A small autoregressive pixel model, trained from scratch: batches of 64.
Rows from block 5 of a small autoregressive pixel model, named by matrix and row number. Rows with one number belong to one neuron. Each number is 128 + 32 x the weight over its row's rms, rounded and kept within 0 to 255. All counts start at 0. Numbers have three digits each.
After each neuron's rows are labels from the 100 images, of 14976, where the neuron reaches its highest value: "responds to" is what is common among them. Only what is clearly more common there than usual is listed. The data: rendered landscapes of hills, water and sky. In brackets: how many of the 100, against the usual share in percent.
# fc1: MLP up (model.blocks.5.mlp.fc1.weight, 1024x256), inputs 0-255
# fc2: MLP down (model.blocks.5.mlp.fc2.weight, 256x1024, transposed), outputs 0-255

fc1.188:140110104110144168059131114118155119138116102187134147118100087115166163087140134148169166173215109080106174110111112106086156200086102088181094084141127115104132106158128137159129130102138144205088172087135140087072156097106147145088096087123136124169100167106093093125104121076214116134100157177120115181168147168193145128080151137175136081111161134104127105138143160081113094054147125142126130130088170095098166140151117130165132142099104053118092176137077117119133089125118157092165105121131109160105172139088068130120046144139115153105128130078103135102144114119192180107156108149131147121126109170113115157090178108145170095114138092096135127144103127134103143200134118130107106128073144121186083151150109110114149152191116179128112130155146090059229139121065115
fc2.188:078147104089121098091119132185106126108156164133142098202113127162120107119145131150136103167184124129097104135154141153152093172131108109157034121098139137110152171140099112137050090147185120153147125129228132144142079152115033111161149145167165093153153120068122174107160137135118098197147078127101180117120070095148113145183174105165101147160145096109186153137133177152099152102136120132128134205100156049181132185081168079116161125120148167075127104128168105107110167151118113138081100126179155101213125148144106078116131144101153138104106103106133147141092191129097119119108078102167094110074117130147133130048095156151131095164120163146118096192103126104161121152110109093138135144135132064095110105078107099074096102119127128106130145057143132118123116082138125
responds to: purple alien crags (47 vs 14.4)

fc1.418:167137114172197107106087161199116158093117106108171130194159165132167173159177138118178131106117142107054118172091122129138077079151163131125142107102141117149161070108085147154094181098112110143151092147116163146156141127096207123129149101072124095140098161050026104150105076137166079133150116080129155191154190172162119096150108145182129141079154172134189117121063106148124138115124150132111094112152159138129157165168124093096099154089143137129071120161133161094156118125122112180116101097094102118157086129112129087129126113084134131086179090089079148102062169172095189124157156115178164088134091035130142114123135093171130118129146103204187119130131173120137121123123137155114108115140132106154139067121110098090117132140130103131135116118101124142169103146201140
fc2.418:083099159105090127095143126112146101162162130126112094053167038082162118087132150092104212141130103167174110150124108073087103108115092154131100119122117117131116068124152104177067121141157160116085142138134119114130172169101082156131163148143114140147176080125148166067114107149116123135121171184133161096085142055144183147165107150075099127107122091089142124096130121132102162150101112127087087124101096077146153132144134094094189117140117181154157137079183112091098169116172108116111106121133145088166151133124163178121085142117137080058097128163217120152210135106172133150116127150040113157121135143072165095124158064085078123097165123098119099122142173110124122196124125120173116099078173192127105146163167120181144145178095097113132137150128176086112139134134159
responds to: night (71 vs 24.8)

fc1.381:150180153114155066103129124195151074145115129158105116121046139098155095097111099179148224130153146065114140106128116102194106150145153130085159084099118121169185234107064164166110106177152096108103109077178107092161140092115111127097125079159103099088058139119118194134086124152160123168152147065144132080113136090136118154142133163070103094141100178124131141085133124135175136095092089184130134183172124123139162145132107101183172156122159110179113119089148157155125146130140127092136162119134103134120125176141079139110077166124128079124084160185108118095115132130151121152170107165089155137160133140161125185128110159122133051107137116095109152053156133082152179141123151097146128174109186162139129132155101070148146161078161149120144096132112113150145156091177168
fc2.381:108128107159119148082103109092101105087117089155093152145117155102156105080108164106063101134092134115105121126143068149135173106157169067110080147187051118108113074107147095092185142134119124123094102099148104104101118127070186143159080154114168081117192092042170118156097159145095131082128143169133108125111102163087136150120101124107143152151135123116099063078083137142096066080064099118093147077152155145120141132180143133183145104165115164154165112145070107098107124150116136164152122167132124058149114148159155200152187132128092148155185102138103109136097081143072122096121098152100126156120090110114168072112072126098131108152140145089159046118113095135096120140170180097117153168150090101148103164111103076109172129132150159164107126178098099143115122083113029
responds to: sunset (53 vs 25.3); snowy peaks (33 vs 14.1)

fc1.536:160123126138130122147151070140135095183087139122090140118097145121048113189054086158119147153177126149158123156161112081069137095111080140136137096161120061081137099111154115063150157105137129157156124128079132065123147131115082103157067120123134128189116093110195090174140112144081152175143123144108111128136071108132126121088104125126167158118113129158117113162155107101188104114116115145224129124172149123162184125188133058172077154178112038126113182177103172179138099127163136165101183107161128138168084124129140082129138162121160104091150157143129115090079138142094110148132149078159169140132147116100131110181136147152144088179172102168096145133103138137136143113179209140121154079178149079142116164132122145201145159121112166191086109145112132177154095156144098
fc2.536:084143175073156113153153075110163162150073126109156118076156137184149066107123126135111099143143094121140143161178124162162174117157080105142119094151132178124104135177143115127109095167164059084110141086143110171093128132084162072099090162138130125110152168130170117093198138106148115112054119060141089150082113105109100135109104119099095113127085159142128138148150180163146156145177130087163142150147109176158146099097095160185079143123102113194095139189168151076131074084142115117121123094149094113068119075170133115163103069174126072168045161194114131120153100092045086106129158150100107125072091118063117142084152123155180179137120156090081170117121154114154148138100106117171185103117169127164140118142121135087137159148106154114153115144106123168125115182097149
responds to: sunset (99 vs 25.3); sun or moon in view (37 vs 8.6); dark volcanic rock (33 vs 14)

fc1.700:166147128138153156177165167108080148196136127101112141151100093108104180120097121174138154117135142113164127102098203144137111085153145076120154074065141160101126112088157162079150116144103144181148128121101154094183142119127080138158121117102061130168110081159181113148133092140139173085133126114115085162146077159162221149081095126125143072129178125143188109165072132145163133082171101079092113182110126157140129107144126144126099119173071124115121151112101179170132138161164135133117076159116127102124091104163131149038122192094138082151119207086146094140152085135097169172145143128190110128160137140135135127080085144163105102154149082129093151117080108164078113173140130174068087139104134131159120165153138151119126101162159199048099145143108118101156096091150069
fc2.700:114077123119099174072123161182122156176133084148195077138123119084114097188138086089171139203188115146103086097114140094142148151116108145103106142167123094115126202119142147122094162118063151152102174157134117197140152133168091126161075046119121117145155170150138170141092149116125151091095136138144172073098111096104154108151141160109139122113128157137129065110119102107124120174148084169105116099126123208119136142181151116175128104120114118089167135159086205150137127142088154111157147117090126194101121113178167114128133146135045152193073174155121182059117149129150156096126109176109138169055126143169171122132117145089097187120144138126114131115145137113084089118075137195067119120165123102119114198120169123072133104128128134142158149181126182127106084095094115
responds to: snowy peaks (68 vs 14.1)

fc1.676:106184172105094095130206106098090119137109124131106095139101145117133121184092096148114156105130131115126141108099203091128116149137171195118128057148187056149147143147092131140082066145100058152094121094170112087132110105077109102124126128134051085130100141116110136163148071147112118119129156137144126073113099177077061136139099113120130126103138106077156115143108145114169173094126144121099120136145182140150068089112129124095185197096129140129117144106086121133052113128138059153144171076171117048156154173143133105117139139100137075166162176102086121133102151142081134140125157165087143167091126089129100172137112151099132057050169166097107127107137127150077120136126163072197166133087125101120094176146113110097132155110086138075105102187150095185093099103106130
fc2.676:163151028090130118116038103205179194129092125166124165170100116116103147100184154112111124137116095114179169109130082079175171145153135119149099144147100150093157131124116124142156120129180137096152114088111146183155160161126156130133145106150094139132133118177149119073106151109111121092126109105185056109131138145138149180137128091202154125106114176172153105142063076117117144147122127186158114084128138086132132095139147178173172132173104193142082124178144162185135111083114182151170137155053118110174093132085144139087101155139121185083100152138143185127190110132179088067114130139177171127193143129115153119100118140112161108146150113164160113178081150102152178133172147135108142113138073135131119142114151144141139137088129152098077124134065042135129141092107094
responds to: water (91 vs 44.3); overcast (79 vs 24.5)

fc1.715:098086107126160092187123098139113134066152121202132162092066137150167083159125133134169128100085127119085124136134137148114103102059145101132097183176177151126146145087112115162100145102115150144072143124148098121140114129145154102144106178157147080130109134141085164109103106116134068096128114164150161104123107105150123101100112124149108130242106122095150105178131096136166159105128138081175156196046075192090133162117146138203094156175069159066112118169123157119150109170064159170153100214101116122152106146090132106159160131165102097075137163112182141125157076136087103171152127111143134166123145137086113168081147159107148150135122146164163113189116103167118144145147161074062120155128112129120159147113129087140175105127126186130185127087104067117164182150094098
fc2.715:101149094170131117146170155133146117183138128140110138132152125202207128081106128111142112116092113116117146160070113129143152059165127053164130176135074148140140083143112162099088080143088239111148120115123149136092182118108185152146088120142182188088117133129137202164135114144123133096202055157128099191120120151149141135063158145134112148149115111168105157166173084165129106107185135096138152145154153108199100037132123101110121135115111165161126201121129131176119085163145098095128091114096159155141147112144123136123152114121141133140174164115159183101121111132117067077108157091180130146191094080087135166110113163116080137165100167121144154108162119133131157058084170100133130120126200136142122070154063144150097135138181130088142111130117172144149125106139138
responds to: dark volcanic rock (36 vs 14); snowy peaks (35 vs 14.1)

fc1.726:133155156178117061167155148079086105068113170141158133127171035075069109102164131153145177122103133151108114160189120136090081108132109145104151214113110095106147146134072176158126155115160140102102112108121146094148135120077106112094109192111136108167186187067129154111123084096126116116093139136107121131163120150053100108125107135106071130145176169094139172188152116216154133156161097145125047161121158159130149191141161107123102072132179124139111136107120155127081102066067144117144083128169149167174094096139130132134107120067139107120098146112171150157138175122146155067116124119146184099103104101090152133187156196101126157130180132140138150138157081087152123136115134094133150123080106144122134143154142108092152124055139117116111119178055095135158187134128115
fc2.726:173073111181149181114172111101143141090102040125113179146142137040159149116114148128123149064070163073143150110109150132125144153135132126133154106128157112143130109110083186091109153164069128104131195132104150120109131124143118105161104133102136125193166116099132128137081139183129182137129178122168121148126107169092116133171125138109097114114143144113179138111081071160125110107131131092191106140092081076145084158135117111136120056098104138182194124174160088110127124093140066137107106110131134143070078070091114176132114135089104138084155117071146128089074085126137136085061116038140148065152152114102167098104103173151141099141081181139125119143103118073161148125133142112074119059032170088112167112069157177108148122132126107121101119143083148145149148150143106
responds to: night (71 vs 24.8); sun or moon in view (53 vs 8.6)

fc1.460:182109135116124096178197140126178049088120053102119143082127092117118116127108029129166145162121123124166115149144105169133090098120100132119100103146150108124155072152129130132115172095140134160143107166114107126182151128102106150131108190154151093179142177112150096099140139139117099106112139125142186080097095149142133151061138113182135120089060077146162139117200164155183121143060107193084136165095154140132132112168106151084196135085123105135074160144107173147112128087143146138091163134144121107123154147127112138166105149172136172054059106041131175138100164098143159091085133132148185148129138070151034142075149150075129129134138133171076113161185124140156140155136143105083055124101122178128137129135109139164096130127161175177155122135117111127133161144112098
fc2.460:126120146107093122150102135107055122160041133130111103114099106145150112143150135155125120182161204141118082140165148144133127127095128137080180115157089091129102127164120122127170080071122141132162158125134100191144140150120153162187088114134129133088182107192097087069181161158139121146175091116176141110121118116110077129201103063108091115094154110142103142199105143155175107153206110107132158115165110108057107079165157113165066124170159160144136137139161106097071092095181138189113140104115125176177098090087134110126168104122124122091133155168169095161106132140147149114180107074102143129135181137167167143121091111150156115138183197077135111077100144071198169141128067161174131131140087128149103135146124119096171135115123183064111095085132179136141143142157129
responds to: sunset (97 vs 25.3); sun or moon in view (39 vs 8.6)

fc1.708:127112131065108150143081137187135094153143074148078194131165163097106144127172060115138145111164118104187128152119073109162101136097071109120135110142137125175132132120175147140141176151125082135081157105170158139149189093138103108075130129182145110175097137121103153161103138188096086093090164198115164109147141166114114175133115155155112126103143140088120131122099138074112103144146184124087098117141110168082147150150131083162142175145112135147132092131146151179147115077154158068168140224126106096134089135111082083100080112147185147089114131163207093119102091152160069101145115162156112111117139075138109079122130142071106137145167142193071081120109069111043125152125105126105112152117108133131075107112058142195095099151117098207074129140126106127141119094157121
fc2.708:142132116116119145105130110108109110186181112061204126126114141158144095113099105111152099134117089145089146103116130045106124112205171158106112146135159086122157087108099126128124143102196107116127087156131167107142148128125126122134125062145117141149124132106152140197183123079150147134118130205096160122148153116110143160046124085121147103096119080113083094157184088147169136073145145090154115097167144097024110101089176179129096101133126137131147107125118109177118118136124114134133168110116116150154196075109172120156132155091112080162198148126128152126159170129113127148140140089123182198135084119152129113161085126185113162096102159086115110105102155211193153055093113143109201131120187141120082140132136104086120116146159193098150119073141174096088072099110082
responds to: sunset (93 vs 25.3); desert dunes (36 vs 14.5); sun or moon in view (32 vs 8.6)

fc1.353:149186112142093108101109128138144183138096169112110155135148143126137117130086110145124088153091126128071137151146116146077165169139102043144150122162128110058072129169082139122083149145173132093123140090116204132084118137176171157111110087105197147072120132123123092159092084137190110123086128109155060112185111133149155137170171097133035115159130131153134143123200084106148119175136092172142105105142126121114105079129147167101131132092179144106088157111132140116107162146135124112078084160160159144120121160140146149084125094113119169146060177086155181196129211144121194108087139131078116068130109198077150124172107122143116160098130117144127080131102163149160173129116107140108185134168118125090133059220092096172142127100136171126138103172125085143104109146141110
fc2.353:142182180120146168126178101209109106129147178138130099164179134075100134119142200167154053122159149108179143022112123124138121101137114107124122083099106153101166195152105132130157125100119180161181172162141139139166181154102099122116125088118175096159070163080117138114150151123133138155156099118186083090061134074128139125167104166101111155166081094163093114136176170146169065153120150132099112170147126107121108115161131168141114143179091151150139088131178138170169068113169107144122068129144139145125128134159102142100125126113109154178196129117126104186132126081108086071190126174143116140155141124187084122134125051179160143148131096108129127123132154122146083089078106147123208101121161132161117121099084137131145101123128134079175139114152153196096148106120186
responds to: purple alien crags (79 vs 14.4); sunset (79 vs 25.3)

fc1.398:109126110100086130136095163102107108124119173171132081130138197126123142155093128105170108192136180167103097162142128143174128111138170124129141141105155140109099176123192162244149125080142147121146063082134144144130126118139182179090125148088141151142046155151132182190175176121186150102089129122059080148183087117122155134152124090128092155066144108127103145105099144154147165093079119167138143118135141114087055132057098147145148136177103114138169158075132155156206135098091118123115148173165112147149100147132153129164166132199068117117133143186078136122143105149124101074097153115120105123152140122134074138149126113149086144165133166151131124175101119050094126151109139132121092181178079168123143112134170165072102140151118083108133095202118100072147118130095109
fc2.398:177140189178158102126125081134093104110111149152123174117168155128069128123110118090093113169139117157182134134089132099074121142155135095131127086100148161220094199099122106114211164144114105166117089177163117128138141129137124121105138166185091101096142124131121099160168114144182128116142126164164209154173148117071128077101141092123098121128156115184140146150199197151126136107113092086128119185124136143145143139115117087150122111195195122117133124127132118111136105172111151162090109102146138084137130112144105160126124093102106150124141159102093091124171136132094137176114170062105091113137146118129129231194097133167107071123087114138084096091171085180175159179141127115168145093183143127163176141185133114116117108202164141111115135075089165085194126178152171
responds to: purple alien crags (86 vs 14.4); overcast (53 vs 24.5)

fc1.307:157117111160141146080081122155105151146172048130147111161112154187080147137123086114137155091087095081163109165111182100152124141129104109151185072132194099088151168158146232159121066102135142188101186178111129141141160102136100143124148161127160104117094116103093079131155143095167102077121101112164076132064141098092179166063166138142136149154171151105099118089072174148198111175199175121106129077159127071073116117139048144114194151092132140124142115114156162128113117137183094094164127120088139099180143085105168107158080123090106140154098138069080101105140137177144114098097148120117111143146068108134145111106149114148126162096130122121130124151132129131098122051139104120116107169115107118138100136115181188108178095136125162155130130064097104172116145142133158
fc2.307:107104131161152135177126118100131118134092138175131099148121145075101129105147156128138063077150121115127156106135162148108146120089109134119128125162065110119140137113114145107116168154132093120146129120152145085141121100154112127103171151117144096131183109153108144146105124131115125138109136158174182079116141155150173137176105124117057164136138126089146106168146137136043116120147160179059159131127156126197121136170119118110129103153220113135173153131112113127155116170154149087206078120151176147108159133169120113071132186146134219102106114138129079132050179123112139159136090110154082146168178158107172130138110158114175189232105181095120060166146153185178088115140116194157191102181152163083103108055148144097135152119151114084133188062139106148094071131161127
responds to: night (94 vs 24.8); snowy peaks (48 vs 14.1)

fc1.469:144134134137159118115046124108128052117129184141134068171103178135116128123103171114139141124123206147153083084102062118105111120108080114167101137181089113090117183115199144165105147148149100127105144135154082135137158088133095102119138174153125134176094163177173105151136053111120214170110132142144209117122125090111087122118165139146170139201126122153174190142037140218090133113167143112126106145120113099120179234131135121118123139128174131118056076122163159151051129158102192146113110194142177124105144167154194141166123156106129143085122128176128110106115141168098131111145129128104120159131097144122162123109139155126128112200102143157126146161155152130116123137117152135159181162050133123126148146118172128128123157159145160104080138148102138100126087130101100
fc2.469:132136052126103093125122127173116119182109112176164140138158075173185131127154123068142087123148123098143116151099125185192161152122094101187189163165093119150115134124049102126127160101157158168104201154075165114119077049106117116162104140089162160079173165122110184121139090120088120159178154072121107149135113105164052155093134120125141128136115128157117081124164123141088104087215130129077155107131101107147168065122092140175113138103143145091135152092128123146105172162089137191102084072117131151143108112116131160182155104159127147142156131120180065105085118148136135130110149118173132150101087090164136118114187135143121166177114111044136216102187133117125167114118108138129077152102091155141137065079182124111130123128153157111126109133107118134105109201141161
responds to: night (52 vs 24.8)

fc1.32:136139162152169149100119153127153080113194099135173199125175095115126140139097180168157155100096123185126152162182090099182152134119127038148142156112096148151116151186127147115139136085156079117170150093091141177119179068082117171153095083124076175160150168117103067131113124163134228088126090126140143094076161164150082119151106106141126092085149142154095110203116083121154125128203118203122159139109080129126145082105113100117088155137129181081156095122094122124081097173137124133096116136099105158168110140100092108143139127080085163164149152104147102106118129184103120092136121094062164129107130160187133128133162134098174107149158122123127132104115135086102073131167117172151211127134131069089128184089052115103116100111115115135118110084134093096090149123092123
fc2.32:117130138112168092172124106126163109077084138128078091092107141128098104092142101154049128124117115103186077166076160142138127116102131137142202172137137176134081170105129141117090101177153114178094089129101112159155131117148127111168108159157114116116091113150101099103162104153128123120176120060200149121103120110109123116127144105162115196096190162158114129122146065183090126097114093081110148138120104172116132149170125192115098135091128074142137148141161074071116132103081154150096185158120137112155114128109198135112153158109206067162127178060135116094152125126146105209131147112093155169098126216157097139104196172122134105097091141134127074107172080139091127128130097162112161116164128177133097185169056114126117117108147146079120131090125072131171076167114080
responds to: purple alien crags (72 vs 14.4); sunset (69 vs 25.3)

fc1.654:143112136136128075129055082138082158125128063094115122116164123091108113126216151144131177124168109127182113196083072116130105102143100152177152139155166106126119147112144139154082129145124113159063180089126135082157151114115128135082178115113072074109042175121118099083025117076139141106131129123118105140149172123143095138161128129120133137155057091177147142123149134133125101174080118151103133080146157080104192157127125178207120142083138154140081126101147150155140126190129137141138170125148064186112095141087162118092084070088140144169184113120162129162135152150108121105122131093119109153126105085104158111148172127157141108062136217146149102092093084120141150096145142124058122165105117127173056097145092135129114121184072095131092119116170168108111144103137124
fc2.654:124122129163126121125136130148139193112132125166142197108054133112122095090105194155124097071114192157114128092201060144141138144119125117116170135146131098102202091149098157136135101075157136128198115149090099151098216112142210123120181127088066127176085111058140138104150155175135137152119105161128162098087146115125127186109106148132167098133171104127104139123109135115151124098090107093115118132125150119127171150145214137153135165160152153121141050111097117131123148132083126142132091117091170124172124068171112067122103150139156100111133102157157118164166158139110186092123150179076155125142136174078159171059148182143108113235121139080087118207119137107169160097143164101136119161143119109109158158118162187099123127139121147193105112100145165141139088111132125
responds to: snowy peaks (37 vs 14.1)

fc1.34:106117134129175165169125128103109133055135096082125164114122122089123070111134103146157138099103153130147126112151129162141157125136160108168165160157137084169148151088160151086156113134167135089152135095115160097144203151190196096140167122170094094112137124142128156138138134153132131095085158126097152185115178118134049059105075129129137145148132080127131130131167119132105132197154142138132088114134109146136163174129083114114128189082148109116149118113129120108149081124123152075093077155165136070112108133160204170112070117064192106178087103133151197111128188126137173119148085162147109112111084124052174110165180148102140133129081103111129180128172073177124107169071171129100161094162135132130065104175145168185114076134132158175151072112158078098120162176184094
fc2.34:102138146189090114178128152140146134128124167124148157171108107167156140093109119121153158085072184137167166073069178163109068150164165118146141132120154141175124098147085088110146060138124159072130127119113125065168096125153120099146125123156158122114102110176178115092154124191129156101145097111120089111161155140105096170090097123124126151119128095109122196148130127127091120132072126111158154080060190162149194114206159146129171137113139162131153189114187118124190157117141150136115122179117125153164108139137140101147080128149102174154155137127069140112125137132161190089163087083179094084160165152156129135185177106120123130056150116123141143101147104199102138164108137130109123081139132229111117071158137177170172152133125133189136140049182161166140143072111139
responds to: sunset (78 vs 25.3); sun or moon in view (71 vs 8.6)

fc1.524:088182128159109136151160130154144131078140154108105109166147161109170102106121117138126193139101151105104146157137097141098131114143197196105209087106094156130113111074130141085072147105068158112146142096073069097099142113152163128119170023097104124137107179114158132120137143123147151064182215088128191145117133111134162155128161192124123111135149137148141157122134149101130095188065104102174108148166145070154166108104067162136143191093114153116115162099115162112120109163134087133090138144112090079195106152145075120145131174133154102131094115099095162206115110147066140135133173112118138130148136073115129112160142167164133070117142135176121108104090118225142125079097120158089136182097053126115164147122072100135107153116127119145061130135096094145148099114139107
fc2.524:177136159055112108121121125145088161111084095139128119145109126102178108112107129146155119134153157187142109168174108103135093174117083135122144114133148126151100145101069146166146141144128122092109147126134086194092125157157132111108151124172112093118115174113056141079096171174077190078177196134154112187116126129092158127190135147056148109127120098093057088104134057146118157116141125169088139098127165155097087152124165099148110111148155129101127197103081099058103161090133072108099102128138115111136136107108110124113155102156068116115154089185143116132134073105095154144065131077180099076122136134096147091123082109132099157178109125128166100238144148053092068164153117136139131142179063141117124106139155112131145152134098136189135116153140109103131214183139093
responds to: snowy peaks (74 vs 14.1); sunset (58 vs 25.3)

fc1.528:111062136093154175160096138096154093118132120073144135094091137129119174161137151142134181105098109174103146147093129100142117089108084138121113125112142178133091075123130093124140146169197159121112136127116152084152151145192151177129183076117148127176124165123133116147099190139155153108154165087098145161119143055125167167185160139062137165108085153045113141109067157099181116185139093146087141119165115082097080089142076101156115132070135125159178114144084147119152135109120122040108144113095135088152104159141110098143110161158131132156137091066124113140189130138185149147104107139103196150061159112152122079120144088106146044124143155189092137097086094138086131155084131200156145159166144065154171111084164127124123148084162157132094126149131108134092161061125130
fc2.528:083146112133119120099129163129134104137075110118174126184127081150103101117131113102172114141122071121145197108117100110158143151160135119130139177083104119150140171168118163068083157160168084152153105096156154144153154123115074157150130120179122104129161138095113172112171110135089102108136132202134166103126095160129099077158136124142221094144161130143168120141194122186087045149189112076167115116175072090180145160132151158134124138160128194108109169076122084143126117149152135131122151109135107045157138163057076114093097183138170162145149121179128139099130051145117098118167221122176098110140168215199135146138098155122132092125113137074108125136166074127140126113174131133113117087147126097122112114108065166104088125116150149077127149133110144119126081091184115
responds to: purple alien crags (40 vs 14.4)

fc1.4:109193164121199156137144126128141184114142089105111172080110107082150047102116127144186104177103095176213103119121151133115103125132160136143125070152130184096130088204098103120103143116146091111151137103151115168124095085111178072136141179115123085124123127100166166137106156112140058101147140140120114122169137084125094076161110094162131127145155138139093156046107176118164106149110093093105115134132121164103148143118114115115107121196132186144121121102120160190136210124174128138163093074116131137156152181132117143162138076099071040112087142103186164145117067150111160125098116156113173191094144155166079104134127132136133103173148123152160191168133119120089179108155138133116131130152040128139155134103086131152156159108169099162120188127170150095104147156179077
fc2.4:141152113117115110119112155152129101121149143115192088056128157126126219106172106073128107091131160115095101200148113110128122157158148165080073125066116110156109134130145154163093163134129127125104125122169099165128173154047207135103119065160175129103105122158163121152109154151118160149142101134173149112132121114133160115133112057137139143080120132132084127162121114150078114175150118081108095162062151111114095107113117088104145142105095131107059110128155128095130142175124157142126148124149103089156113114134122126131158193150131174158091150122137088139060167098146091104149098143099072113143073067116157142131146094046140072119086139106085138049097109156096103217083150038134103134092183143100136099118109053126130132094130066083171156171148145126144156113108199
responds to: dark volcanic rock (55 vs 14); sunset (55 vs 25.3); sun or moon in view (46 vs 8.6)

fc1.698:133073130102175159149090156128113179104147112114137149088148122167155097135187091108096067145122069090073085145118111143116122124179120190100149229117129102107145157127087134172121167102100148099116117109150071149111133065145082119181083113158121150160148162123124196090148128077157159141096166185114092145073152141110183115102129165054129121119170154169100148142102179174180102138137076094115078089131123166113125113147100111051160156164173105125129126147117118125085119133145131165123125183110131164097188148120149050162123132072116151103103127117155172206114135152165159179171149127192150202104100155128178149134154134094118118150145079107086081145165131100116110095140136128064136107099159124165124086130121075133099146089143120094174104196106095096132156115155158
fc2.698:133140054071103189148120145112124077138136121120129118161117115120130094130087058102124056133142138102127189120105151131142134096118172114167071130089133148120178080161094168144140178130156129164129138116112155159137107179164173098161127187081156160165158103080166098074198154129097131119172098123200194106149093139075108150129125077209108104118174092187092151103149108121100121131138151153115116179113187164148108140199111133166092094092178076112139139099136106135113124095077123144151115158139135164122093108121120155154140094183088177128155116123128161092143133133118120127153127116119107138114117062131092118162150175123127086126062110207097150147123179145121093170083169128142069110136092154186103177121184126174120099113108096107186126050070089110135066135116117
responds to: night (99 vs 24.8); sun or moon in view (78 vs 8.6)

fc1.742:124140076145155123124155101139109066176103177076142163106138145081160133145109076117151156122172145146162152115119116104120108132150119141140126116120095179156121097200118118158124066113161128157104167158125154114157105152167138138149054068176065123157147101189159098214182150134114174132112114141112173120074154113116108130137176147142137167158098151117134111092170085171126085084146130090146152133126131167152142146146131063104149140111141093120085104101099142120179170104090114133084091149100137144164074165135112054116078143074123147139135131087090158071125147043110105126111147144071114116124159150111147111090091064144176145098129123142155161136108113099171118142071128154165121123187133110164129139179112033195149069100098219121130124100129053092076073139107137
fc2.742:096186082116130099119130094128100113097062108094131082086133117126149100151162080195183141127101166184107104213121173117113183106124130138089164091151084106111145139174126159082150082116106083148164121180112108165106195119076158201099141124112185122109104112113152085107046123122176086146106144137136132147133133131124087141127109119078091130107109122142087141109179155132165141125178132123096115084151093095128128145130148164100143140122192162163148107136109094030134101090139100104125130161133107172124115155087170151166144113140178076169149135170164140165107121094133120123108088157129130137166118117096133171087162129140108188110099192054189155081133119094084137135144091030086116162112095185155097167047145160119117098185085109150149146161145086106127127123133113
responds to: sunset (97 vs 25.3); purple alien crags (59 vs 14.4); sun or moon in view (34 vs 8.6)

fc1.337:192112133098081144190133154128093120123155166086072133148114101144185146103131119174135071194137148094130100133173116094197097121116098126192174144138119128129135150179143146118081191128149063153148086108104167086126122134144128118122130163135152108121115102083110121089105197152124181147146168103053108136097124141104133184137078153146104098127116142092189031135190147163102090182105139153117138143127075064177081154135116191086078160124158136088118152065107105168059136153124118094139086078089103187116126137121071181150137131158123096101111161162111115147067129141151151113087098128137148158104167114111108107189152122106113158189148100103120129111122068124166148125092131159134089134100110094130181139115178149087157160111105118095132143082189168127101140155197121
fc2.337:101163066117110104158115125168167151156118113211033108122111145142145126120136185099120105140154101119146134151141085120123117102111141090111157128120148182127131106102162150112087109167143173148116203144131135169127138115179116103108142122149096138135185077172105119169158098095141098128091102150189100118178096214156161115086166152137179132158101073170116116107161110112096108064169122116179164102130211136109124111153167163085164142131132137214094101094115118119173137160104169144145161176149156135156135121100189099123135158087105100150159090166091147089164182138121098154126145133151113112100155161159148119060145191129094139140120153103184107084170172111069126100133124046128082175160149160094094112127111111098102076109157173144166119168125101124196095079108190
responds to: night (66 vs 24.8); snowy peaks (52 vs 14.1)

fc1.263:105157209098102130129164193087090173153092148145083119104146122120178104084077138073060124153146094112144067133101134144092094120120105166139117069128114132137114116116153126131083084142096064074157057143110146135143163118145139107190129132169158143111116175161113170157133087165137175118155149118154134136103142151072147131134135131114090129112061153111151198127093096120151097189147092116069081160092114127098161064074108126083129146132102136077148065161110065160090085111106145104085143132179089167118113134167151110102142101123197093123148087028093196119094179147150154133126099142102139128148105115184101116154136056127126098129105137047152143169117112167144136149141141170079137124138138176129042139154116118162123123101121151132116123137179114156093069152144149
fc2.263:154104113100095130105153071159153075144128140132186103087141112188125141134181057191179145124166171149127156166129110063071156094161158065151168152166164119123181056128132056137103149102176194152156140101118118105112127116132156087095098110110089128153094121116133112137122122093097141127143121114082103094072161154116112082181098136090124141057130101116109185097176128155146128111117108189130187131136121119130118156111099129115145070161092150126115166138054172073106167110188109123208100119082083136162134172137097113101158102149087141067196177154105122123165137095123125079133138177104120096146164152204177118176171142105080126100093152095143174080141125164122155083147162151187125194146112122114192110130135120100128112130155133134141154144155096144159120133095153
responds to: sunset (51 vs 25.3); red mesas (42 vs 14.5)

fc1.699:147151141165160146114100154105146172132113150085155134125076155201170136177064086165101120128132106127122097173146067145123166152154167120084130132101140142123134111195076151076128089071169127144153133110111125061178117105117190152148096142123177148135115067138119162103180099059126152180115093188114132115141184082088081147114131138148149117129079142044130057148123107135158093134115092076107070147163098103132151176089065180085125162126131117110107151140151082185093130166129076128142145123138151172139122128092200071125093119122125057113151172132108156116120162101121123146129133120189125063147090167157112138153147098122094099095143128134137174109119085112106092154158159117081145123105076146093055159071098108168184164119138183115178133159124173153166109106111106
fc2.699:136146133061078147163172098181198102136114081131126072093181158087170112083114142135156107160043107135157133213151064090128105103141121139137113083193184115090085101117148110156162157106088172103147098151074088134096159095118129133194132124105116111127118075163124090202120155102126121143089150092146113090105139130106108135171135160147105115133136125214193116112143095114114134158119102177137115118087123126118148097141102156105109151128121170128138115112123149120112136213141150138080161099110156083118056062143136177149107112113151160217138146164177117179111096128167114076117109128132164085149093124146119085123096175117080086076160097137159120120122201104105144089088123145095130099206121107129125159159061137175171135106121101141100115121087165130145082165124110
responds to: water (77 vs 44.3); overcast (58 vs 24.5)